A small self-supervised audio encoder (BEST-RQ), trained from scratch: trained on melodies that start on their tonic, played by one synthesised instrument.
Rows from block 5, named by matrix and row number. Each number is 500 + 40 x the weight over its row's rms, rounded and kept within 0 to 999. All counts start at 0. Numbers have three digits each. After the name is the row's rms in percent of the matrix's.
# fc1: squeeze-excite reduce (model.blocks.5.att.fc1.weight, 24x192), inputs 0-95
fc1.0 108:527522487477471490473445537524489535559442484500519539511505412499498503468514513440486470541484579557506579458523517515423500524487497489561504498425508439477442517522438508479490442549500518517494516542538509543571497490480456466527477492479503529543547571560500438468523508554479488504
fc1.1 089:501534461446447579511484503450472470446497506504494566557456451597493534467560548458526522533455505479531522496500514500452562543592464488503499528542533510463520588490415478506455479412505467495582444499539501539506531410523540555482474503514434443458479553538487541481564549525458436519
fc1.2 092:520460521512441511546489542500535535460547487502546515475482525533483564481509552582483513467495502486505499578442523485434448494520463521483491514504537512517538507552474523475499521527469503547472509457435466522492450554552471424593524529470492510551496521465427494463511480481525478513
fc1.3 100:452499503500471506430516506543520481533576480432600477521529553552531496529536538422523481431526510466511466411512573437510483465491496530510465536489536455482494545455529490489572505559536455426535541558457515517506494516561463484439523499527444468494497548549528507528435464452515453475
fc1.4 097:584509507517439498519507511508532480563561549481545388534546386478511554488587499485498458485449470539505497525529501493506422527433476535502482504473477511429496477460508499514473571558527464572455514602526495447481517520488481513544520559482470512467440517516652485501504540559510507517
fc1.5 090:531520463507471507556498455517535544540475474505399587452572566556503442470485495515474440520494460456501516505484472540455567519504499481445518452501554544507538500436467506494516483490559515484517500538549574456474465464490532482498474571464513543520525562502447502531555503537497560448
fc1.6 009:491590557496446505420552440490461479461459543464502454483547402477494515493500570564497494496509584552493511504501442525445465507432455525477526565531530438468473506459503489499507553553529455562511466532505458506477522494530534527544521501495500476422436539552570508501455516462503423500
fc1.7 113:533489523546482471513470546494405511476527499557505521498480550488486531572503477480524518605489511519483518524536550490476438482550526427482509505448480512413485498451511538512501525498528489487520545490556505535576554485471533468433417447540473517498487552505530567556419479542526482550
fc1.8 091:579515510492509480543482493558446511521490506567482443579515531487535531471446493512515536595551507462519466498547526477560621431513495503483514497536486577532471461497456472493522456460463451511488498477499537554536467523460512576535440506470457446487461559515434475517557468597547471497
fc1.9 098:486504487568513519488550513451485545602508407505475485466507534592495532493532492542515555516516511495472515495522548487536420466454532404445527487532467533409512447485470483494489507498549484554499499562493439489506534497459470552443485541478431516477481503441556533557517520497515519560
fc1.10 019:479506529560524465502524497482518413576463451552465475539413525499419605582503467494398565506511496505518497451515426503464482480428515510530455480510487490513468463416509468458504473521520440457469563601524559547411478534483545558509626484517503480456463546468481503421461464535447530486
fc1.11 108:398494568561502470421534462448488559567451494537500528582538535423523468497530460467506455572467480477485460484515454496515583560579575471492463498513547481525475506510461466420529430500531483473436474499504492485495509462504509461464506500524485516528513477470535439393502512415531563504
fc1.12 095:493482533527493574417462544468509551484421500412553435362410596499456532499538487588496451439488528463515488545515513469519519545541457479517538488512459522521534461540470479521497466528513508448498519487528546521519495460514584523559495487507464498534483532517500512542528529428540525471
fc1.13 092:461528442470472522492543543475486500491400539504450533641503470416528442424502464437511459452504545540508483420543467552494481526523519476519520477467491461506520531477522484493544502546515506546454513523522527454514500498476442506477456458526473538462428551460498534444450459580567454538
fc1.14 104:405426506503395561532501545541427538497522518486485586427536498454551470519486514610539501523526489525466462500457511439512426536525463510498527515479498446505547500491484474498486497482498479572514464561412514531490535527534554456466465478451487481529497514561443497459507458449514468465
fc1.15 117:551485512534447528510541584466492476498458466475559538458519452524479515468504590518482496420492452479485491438512449525485486567487495536510542475545509342448434472521480525510512525511493491530334478551324498508505503514527487471485482502498514454528587537478527428503496522476490513485
fc1.16 119:525499511503481541473469424515476551502519528504525490473446491316459526518528513490536547511454472480438462481515517547512494567429482510501560515478522487504518499500506519507480528502546518548443497520458557505512480574509491478550491524470518483578514550469491396545524503501470500462
fc1.17 104:489471505474482459505436488462450527477442562531502532519512536551489507541485488495494495463469518468536501430523541486534520499465526475529479537496530552559518470502489517546550525476515478548473521470481544410569503622451492536525552498509517460552399469503500497437610481417505451496
fc1.19 089:471459510402491563510453550535532523522560488476477500447442486419604413498526512510482543526482462509532479586537499481483513497462446491479507485516525570470497555521499549469419509569581479515500512429452481448455524403410498483597455520502573443529530517442506491522552482456489560491
fc1.20 114:527509513495526478507497492503528525526483482543522425605531506502405361475559469449516546502458569542472548538526481497505586538515519448545512510492560517491480434533479540477530499463464462525547480483546505457463497430524481462495487523520482531541448512539522519378465505537522484512
fc1.21 179:535475497524440521539506469517472466505581502490554546439476524541494553512522534450487513531512511499533502407461481518491504496515469498484515497500495526517532471496519513485482488512490461398524484475474529494519494483513560496476513443504527477467580512513451537494537626367490495497
fc1.22 098:493559454521559460474486409571451505579471556523438511504531461448464586483476504485493526477461567481476521511530499569463469524464470543454483516534448527591536464535536514442523478452453550445526474562485487461510504528513496554482475558478501490499563527515483497538434493543494484526
fc1.23 112:514530451469482518487509475472491485483556506564560540480450502556510453539524558523503497513456516537501491481480522484479513507430511478462448552468542475454535525471531518470472541522475527546503441580498538476474546499537532450496501468530546504481514511454523525476463505478468603525